{"image_size": 48, "weight_standardization": true, "init": "orthogonal", "beta1": 0.8, "grad_clip": 1.0, "lr_schedule": "cosine", "final_lr_fraction": 0}
Rows from block 6 of a small class-conditioned image flow-matching model, named by matrix and row number. Rows with one number belong to one channel. Each number is 500 + 25 x the weight over its row's rms, rounded and kept within 0 to 999. All counts start at 0. Numbers have three digits each. After the name is the row's rms in percent of the matrix's.
Before each channel's rows are labels from the 100 images, of 14976 (inputs lightly noised), where the channel reaches its highest value: "responds to" is what is common among them. Only what is clearly more common there than usual is listed. The data: dashed paths with two dots that lie on the same path or on different ones. In brackets: how many of the 100.
# convs0: first 3x3 conv (model.decb.0.0.convs.0.weight, 128x256x3x3, standardized in use, each kernel summed), inputs 0-127
# convs1: second 3x3 conv (model.decb.0.0.convs.1.weight, 128x128x3x3, standardized in use, transposed, each kernel summed), outputs 0-127

responds to: long paths (100)
convs0.19 013:496486469489538494488555521494535503489484560535467533527516487481504442472489457477479481472496540481542516549534486508476510483498473500497494482494485483483564509501459481496509526471519549536490538497496498472505492513458459510500476508537490430461493517471536503486465510506478494487511489494484496477465498562523499501489519485514478496548587498519562551497498484492473501554474
convs1.19 085:519460462551487475512498519498534482509500500509463477480494464543507477493504433487507491470485497508524505504539531514450496497526477528475465526510489474507481510487512430516495502490517507483512540520524497479495515486516497483532514545536449502501504482555538477490513510467464465480522556517541497520530489513502478498501504513450529526448494500491466527493480482491466515510532

responds to: long paths (74)
convs0.57 011:509512522528486473519457557555486514508523541491514489480484465527519513554497516508451473510497513514455475504536512509507554484529528554481538511530523533527470525514485514536465498507479475531466560479492557519458550561574527534521517514546516474477509482520505461456508487508513470518412565502510495496524509492494513504532482515542513486507488484442473529494526512566505512520508
convs1.57 087:469505522525519485470557508520543494492466513526524504504497503506539489547487539470478495514522508476504473505515524498475494485475466488506524530477508523433452504475514530507541508482502467522495522487480465492463446441515476512529503469481489442489476490502512507490487536514481517520472500535536498520517549500512473506533449487446517517507511466519501474507547488524503502501495

responds to: long paths (75)
convs0.60 016:508512513518476536514447522532555509520553510503487454499490453484533513477504408499475532506472513514520462576523505532523515475528552548487554499476505543501505516531531508550522466509475496503475530511521531516455533530541462520483520445520476538470513548551507508491523481539517435537400490516499537479508490535514510502509457507511513503483528487447439538520483508524516522503505
convs1.60 093:524508494479508463510475504513483462490450449473492518496501535491485500465516490494481523497510479512504465577484518510454512506472487513518510528493499536513540520508507482496483468496484485473512543473461499497486463468467531521497546497515509503529503477518488491490490498503506429462508595462508483490482507532507496461488543490542482518512484481486529527503461491520511478512526

responds to: short paths (86)
convs0.3 014:475477497533503546503532503473490499486550470487491471459470470520506491468463497486451497465516577475513536543576487500504520457550550501526555521482490561471503494500504488517523480483494516505460500509478503489514481502467585492473495467523559610466494577513520544490497508515492472480510466476496536530528491513452494505484469504482488535500510515485486592487557482492479495525489
convs1.3 103:469483504468495475523526501540489499532490481481454524519482481486542489517481447520481518459507491519516466528475518535463473465513472503495497508468479455489505516492467493514483476510468478480490536498467524529509482449483524496503512572548472523523547511506512447529535512484492486480513532476525472485516542508523524470498494462537474526476502485489469516471482525524472483507505

responds to: short paths (75)
convs0.7 011:488492476513530499509568506495498503499503531505526502567544486474492467507496527492508498491560463496498499482499501480491525468524507481565509485490498500516524495521490495508497517490542485517517508521523513492556560550510553517495483482515512587492487544472518519516499527476499513534607563481492535580476534538500499482496507501526484511504522522523543455514554499510491505536490
convs1.7 101:470487525466530496531519521515470517504462500489475497530455494471537493538496535506484522486509504515481477495487513486538507466505522501497482455508485460515514507529479502504485496531471562475508464518551500523485483516534545514449509491532479533512525465503484537512529516461493515513509481483486534478529525481553492466509455486500436507479480537504472464490500516473481490488452

responds to: long paths (100)
convs0.99 014:503506523511496499507531541498526510511531517533458476470482494471487497497468484502496524501459589504594462560515501498452561581528514531525492512504506514529523512500470508543537467519483519483505487549476508501503454476447490491476503465485419481490501492510527442507498477543512467453517510504505511564470514505512511513509505516491500538484552487544504476515493503514512507502509
convs1.99 116:522490489475528506510506503507511497512512483510452490486504512507470477475484430483503490454489423524504529513501500545493519531532496504524526543478509480515460533490538497488524485501532479481486578481479471493461488493504513504474506531521508526526526510469522486502502528463478500485516509484509487510460465533515435511510564484491492501467504497507494542500468459492479504513544

responds to: long paths (68)
convs0.106 015:452483487520539556466573502487519484477503520530457485503499462498474448485478504465470474442522527459519525561506473500483534508555561475553520501476460488504491490484469477487474510457523528497461489429503487471542477496438485514496471469504455534471468503480517498465434511526466502461522493464479507518506502540510476489477532472511474541493509503479473553444491484490463466548461
convs1.106 064:483483505491531525463526492461480510503438485478493528467503503490486465511503457498511485472491510488453515476480491468524467492494543470473496471500505479490495486506511505455503488478450476516513494494528489551489476548502494490558486458457509560511473541487475497519485486493530522530453490494476480494505505534489477545566504526483532496526481493505527547518482493488541488512491

responds to: long paths (92)
convs0.22 010:506510496529459510514510536541490516521528513542522448503487444521530570508441497514475523504516525506524502484500515515429511573524543469480507488512514532515471525514450513560451502508501482505482540498520481510516528508508513517490508526529559531459507513542525556448498486488508519538504476510504478520524478467471516513515500519470506503506499494464449517520497511486500513523508
convs1.22 084:514537497482521476468476476531511473461477499487501472482528504510507499481482480510451515498504458475467480474511575497473480503501493507486498523475485484530557511469506472500494533495495502458499480506504544532453492455492479505512523560526534496506512471527478481495492456487494493483493541470518468473485531493532491453494514477466516524438484471489487476449476479526490521499518

responds to: short paths (93); many distractors (89)
convs0.45 013:520535543521514520528510549541499527531534528516512518496513473518536535558511513529484490534504528539471505495513531519497501482517514511527546502505529478507548524507494533519548481529516505522472527460533551535508552548541557520486536547527513493493524501516546509463503516499530499496502532536520509499516529503524525517521514526499529520569489526471504519506549538559531528525535
convs1.45 103:450476467499544472489541526457499504462560522503556519488516532502511506526515502516512512511471514499511483517528501490474487511484486504512483494501537502487448535535548526483534485484500521537485474499473470460502457490529484530487495457431462498523474507515512529460496525521496529499489474569505505518519479483480513524537486465495510500536505523540502472495507501501492516506478

responds to: long paths (84)
convs0.61 021:552552516521445512545465515500537552554521513498500483506503509506510536482504473557508529558486492554506461516501556544483515503471497502474504543490559532508503555496491555513510475552453494506504520526511527555490518504520500514516559494503485502503555512541511499514545470514557472525469508555558502514505508520512552555549471545504555511490521466503479502550488555510554551482556
convs1.61 123:514481509500472468529507496475484509524544444479526463521508498482516531489515487504519501551620499527481515509527490485503501487521481489474516507537515517498532508529478505488463482505490529516481507506481498504530490525518488490522505469536527426506469507528506497494525502542511485468502479489478537517482486508499540506515490540506465551482515492473492484495505508509574497491507

responds to: short paths (67)
convs0.12 013:527529500518447495554452501529492532537488516504538503487479488542517551539477546531492522528487494542477452518497537536466514497466516484443504527502541531542508553504485526538502465516467489528477552539542554534493518530536517519507530509537532515503527519560539513497537505539532492523460501531527506537517497511511529543523472534506539503489520477464455534529498533542528538487534
convs1.12 080:531485545505523497507533535532538536477442499492464514469515521492504497467474495467488458500503502500506448491457521510494443496495509469509516526500502520538475496461510481519478485524514482509533488542517478503484500497497536512499535538513512500531489465494511470499496476521520477481552531513537501531479524479516473496495526477419502513485514509492518484509495487474489544511576

responds to: short paths (69)
convs0.77 010:518510501471505540502513515508513501509488527508525567473505528517489532532534569511508483506517443517490496489483512479457493479481468504467464476519509480500522507529468506504506511510509514539494518504542542513496517538527525521528511551532506502500506484499556486535509479484507508504508532507506480499487547548518503499502527500486508517532524518537545498501508511547497497514517
convs1.77 083:431517485507543488484531493487506473543465503427466502524492529513490483491503470541483508478498507489442456508483536526460510481483537529486480550469499438506495501473467516505516500487485481463486521518482500507505500476469490493527468510489480488524488503513491493490520517488480502504458544492528445517526530501484483521527492457498512550474479516492474490503489505528444490522501

responds to: short paths (99)
convs0.107 018:478484483475545469486535503551471502488502537520512537470564475525453457521507492483475477474553547478500521525494488480492537467503489522502494464521483498491518487459479477473475522478497524536488488442526456477544482492502456475475481508523480480478480437535484509488505546528490528448540464489482507460491493497493500484484530510495484483579494476510558510480484483493481480533486
convs1.107 082:522493515493511552493509474495519540521430522532483496501521480552512463477468483457480507463471504516495519477460518525511508507515530432480462467482509436496483486476500499486547493513510503460499498506462482466504493544516496487498491500543521526533490534455502487485488519489507480515491492440485503471500465517484497508511499484479498475530497499505566516521524530495498477459499

responds to: short paths (68)
convs0.78 009:518527522502490504512500509493474519520504504529535519502487492525513522504547466526483533533461541531565510520538518518480538484487510521488505545503527488510534516499503526486521498526477497525490486528533512534493486517525519517470533542531512506499528527556508515508512522510521480512533518525536487509517529497513520532516469525512531513508490491525533486577493518506547544466534
convs1.78 094:547500434481507518504454535541537525505479560521541518520545514511516504495511526468506528492451485497535476505485508516493478529471494525447500476470541518484472488488482479487489503497486518514501472513487526478518534480507513527440514525524530489478447499493486504504534497484498499516529490467503489478534470513477498489481501522507493486541509539488497457518510538563502469525482

responds to: short paths (67)
convs0.6 009:480479491506511506478524489487491481482497515528500519542499493497519492522489509480485467483525521481488542537511481478530504502552524516529530486496479516479504477522528480490512522484515501500485500503493500481497509481477503513484483493537482514487480523504499531492501487538479503512500483480484514516514490489491479481480497481481479507502516522496515511468515484488481489509483
convs1.6 103:504462609508521527480518505477534465478544495492490501488512522521479488498514509466504482464511505520503500521526476494495533511510485502525511522497539458512465526460539525518483511466489460555476535461493492511480465477533482492527514516481486516523527496472521485477483533484490526481494522506507537518479454515515507518517531540537531481486475480498525552488474495486493524533503

responds to: long paths (71)
convs0.110 015:486474482494474482501524444513484497480443518520501565505554515491499473517502511490497474454480532472551496545543489520471495515467490474462446513488489464479509525474475482429498508451492480452495505511497506469490439461475511447453463564504487465495480478509463553489492551504471481495516450479477462507512488472498500495481443466474471500557439466528528554489483483488466489531456
convs1.110 087:476500505480520473479500511530506502532479493492460471466523453495511486523481481474520503474487496536484510539530488488501483501509514543509503526484495472518455534495523474501496521525492516484498553476499489494469519520482515530488514513560509492488510511510502491480508456471508428533504445468506513503498474457521455490472511497442554541418511502535498525484510523471507487497495

responds to: short paths (65)
convs0.37 008:484487496496517480479492487487459479488521494475478541510491526499496447488473479481513510489468501485551497448510484488490462452442441493481474489526481454518472490512490486509543513482523479503525535502492511473481471502516540503499476514490528458527488500434474468530484541492488503484490529475489477471502566483513481490493499480487487540507485520509514477505472477470483495498482
convs1.37 092:493500519486504521483489505510513533482557515490528451536480478516444505493510507504526537482468532496480514496475543495514518512473423485534499527531475528510510489513527484505498503483509525459520464480507508520459480525467504511464484480546522513487528495525499508470491451521477457486486535490481471476473511513495522473466501508560484502536453472489475479482462527459510503501469

responds to: long paths (100)
convs0.49 021:466475499514535540499602495509495512493468519508479495458474478496491432481490449467458502437524501476551529535524493522508459479527496438505507525481507498472551523477508465503491486444533468502437506491469478473516484518469500422458461528474518468477467503504471574453481569534473437428536466487467545535502529521466497507485522486514465479489498487470452526494556480474479488530469
convs1.49 102:486455536522496509496540500525496502543405525499448514549515529487529495490538535524496534451505481554473517528484513520439500493488538489517484505464504506485491516472468457520478503465498504462496515495494511515510484468507506495512524511512483527471525499516507443495532488465463487488502502497518490439510478495520531488478490475517498481491474499502481527482531494518480508467482

responds to: long paths (81)
convs0.89 012:532522488503461493527486485533524521533531540527527488523541506502529494511525485524496524524523491529506498529520531520481539499476519572522514519484530521507528528463480524511550500526465466494488543535502527530489547477507500520487530510505479529498524536487484525529532468467535492509479514530523462500490510490513526518526447520496531512529500478509509515523528527537532529505522
convs1.89 096:511516482496536509469498473513472475522508521502467523491505532504476516473515543511462515470446440513482497537493536531486464525520515510513491532465523467512499512496507533489516514482509496529493552437503490523466521456504496522455524491476533518462527565473476530500510515447490484504476490496522480468460491535480493479507520453525536494493519515534521534513495490507488488485503

responds to: long paths (76)
convs0.29 012:514514522496527533522525504531560514517526529498488508512492501466539500487495469514497535513488501521577501513486516507506591552540557596560531489490522512516492511514502512513537473511475454514502487519505506521517486504515470535470513503508491557481518539511515464501515490563510500534466530518512525529460509515515510499510516507513516517512547504495491506520501511545522517508513
convs1.29 084:460491481459507479515555547528472496503528490518462510487499500505464462469504479485492528455494495540480538532522544524493502488516480502573494479481486449496466516518493465479533512524469529488532523484488500475475487452470510498488519542500510522487509488470525496503533502430488504507502522487464493492468487476479487458496497510524499538496500542518470540472490503484481531471498

responds to: short paths (63)
convs0.104 010:485478469467474517474486469473460485477438491498540507506514470499519484427503538479474480480490443485485511500445483480498453470472471447444484525504475460472479481523496473495483531477506514527490496539497513467551493435492545484474479469494531540475478515524495567505474529473481496527534503469477484517488486451475488478469472471483482534474496504494515496497508490443475480464470
convs1.104 069:515521500505470581525451484525506503492508504486462521526513474539496504488453437500522495495505498501537477483426517559502537485477483469501500494487480519505529466467465512498521515514519517480535470490529506524491548529477516487496470542496499515480505497427481497512509499481509496511509520480480484481492524526528494503483484535506493470517493520434489496501461482520485465489503

responds to: short paths (68)
convs0.56 018:547554523507457524549451545508552548550524514500500499475515516512508548484514500547505530551483515548525461521500547547474536524467500516485489537513548523526510549496488548521507500542468527521525542527519539549489530516527503527536547500497512518501549521532519495526540465514550479500467516547552515533501517521522547537534497543528553524504536482522502523541476550524543534490551
convs1.56 119:510482518484472460502488497462468526525541441499529486488525489513515498490506502498516478546612494488473516475498485474505495490518478488498505492542517509513532526531480503466498487489476526509487493503505501494544492558526492465530487469526504437511484517531530503493503495546513495481503496503486534509483486512497540537519498541498474548490508509492521490490502505494572505468525

responds to: short paths (61)
convs0.17 010:459474502460542542457524528505534484468524520516504532493501496479467466489462531465493478472527474470487536508481480479498484467503494515522498499528473503494507480492481475487525525479546506524529502465483482475471513486488532470507476509493555511480477482436464508511478494466472523469487533474481469509460549523512483495477530472508466548514512540522570502465509476504482469525472
convs1.17 077:519497428531534495438494441483539513475511487512519453474493498506463516539496549508472497474511460483470494462492487501490544517501446520480541543539529514507515526532546542495502490471508489479515527504479499532498490491485470506472481463516508497488497511498488489505495521505475541529495483474482497504442520527502507468490519523501503513522465471512502492521491449502524474520475

responds to: long paths (62)
convs0.43 011:528522516508508480533503517514512516521541520534502450505477453491513522491493438517457500514502550515568523550552514526513559568506546565524560512467515517498525522476499523521521451522471485485453499490496465518495489482495467519452514472487486476457520517547508502486517499530517494515488472519515506486545478490470523506520453521468524488509526475473465523513513516522518526510520
convs1.43 118:514545526507503501502453463504491463515433494495514521441484499486506504501463506506456458536521505542494502505507522474536530521470528494491544484470498519492520464445483506481487536538464484521516524502476480534480509512473503487491554510494496502529503473508473534501510460493537483518497524481509518516485514469519480455529477485545536501454536515456475506511507476497511475474506

responds to: short paths (67)
convs0.74 013:532531519501493509522486525520540525529517517508549509507510523511503523507527513529544533545508505542522511492498528512504519502466498542505501520512530516537539520492498531510511502536501541526526523537520516537519536530521513496524539496491495504533533511505506485534519494495530499524553523536529489518513534512497527523526502531510533505542519508549543514536495539529537514492524
convs1.74 087:532469524467508513493489467446483516518515542512530512494524511506436499512489499540479510509491488476482504491514478512470519520443468503453490523544539520518480529550501498505474459516447512529538516483504515500481469475502506512476468496493497522529511528507510515505574507544487505476500502496486474534453492543492501511497478475510528492547523488530459495538480491523518484525535

responds to: short paths (61)
convs0.36 012:490504526491587553497554512578547501496518494495468499458484459449483459460477515491484501493437520494524538495483478504504518573497512528573507493521493482512488497468502490495512502493566505462505491450480506497520469480503568461497493536496556482484495460476470477473483533490491531470569548498491496532479516542530491508499558486491488507532448508507521487519534498487496498533491
convs1.36 093:539489434498504486497518530516537512499589496513489451531487491480508505486541475466488527442497505520512539505538488553500545489519459511504496496540499510485480493522517478536533467535527493492486521510479485499441524513506510468469462489528510506464474526501497514496537489477468506558509457495482494510471468500484492510493464533497499526524488496492488504508497504517524492516472

responds to: long paths (77)
convs0.27 010:527538518520514529520498514530532527528518534512493499478521515540530517532505473537484521534499494533502475523514523519492536501491526529491534516509525518513501524463465535494554503538498506502484514538530558536501535502524514543505535495503449507505532529528514482502524488516534493476477502532532526521459522528522532521530505527497539503504535487508504497525517534528524539502531
convs1.27 097:477477515497557513478493533488493537503459503510480570509481514486503471501507526537516510505449498456532474553459513486496465486482502534496498529494501529542482488480507507505513448456500478537520515521534511488504493498513496517501543509483475521493518468525473507497526526480521506485517527547546502483559530515474450500523483437505506460498510536517529477518510501501484513510511

responds to: short paths (89)
convs0.90 059:478493487513492579512559470473519505497481516502518507514423447532537467494505464498472506487455506496508506562560492506496500423549510438480502512475504496494587514515497493553529437479526446548433539519472534493469534547475535466463494481507486480493485513522528500483499520535486382468494478503487508519526517491476499499484515489510490545477490503467467533497488498497497493465504
convs1.90 128:530511487480503559505536493537525463468531514494481492503497511481492482524450538523524485523514485470496478467477498531462526477483551530515503497478507519547495514484504564509522482499509440476536519505512498498519526509480508450426452557514465508469507485484490496510540521507487499509485474462496501501499522469489481506492464492501472477480514493528531489492521454486497516468486

responds to: long paths (61)
convs0.41 011:522518502529499514512527510511478522508475520536511498513453514527481481532495497505498516512480484519520493462535512531503492518498514463460469534505522487555542530515509514525522490507517525494495521570540523517504508543516486533514502536540441467530518490498552491499489496511525478548560530520511505552519540497522515521506520505525516451521521495495462479515498515523542531510510
convs1.41 094:492478484515503533505504519458465529521441522496506527497529493491509486466507525504488502503487565495486464522501472492522512504524533502500517487516507540508460540507515492499500473463493511568479483515504498462533486499506503555526502485466466509508500510526500533510519549488509505494497473597508514505496446498460523527516507509509541460524492554507514522524531531498484510484490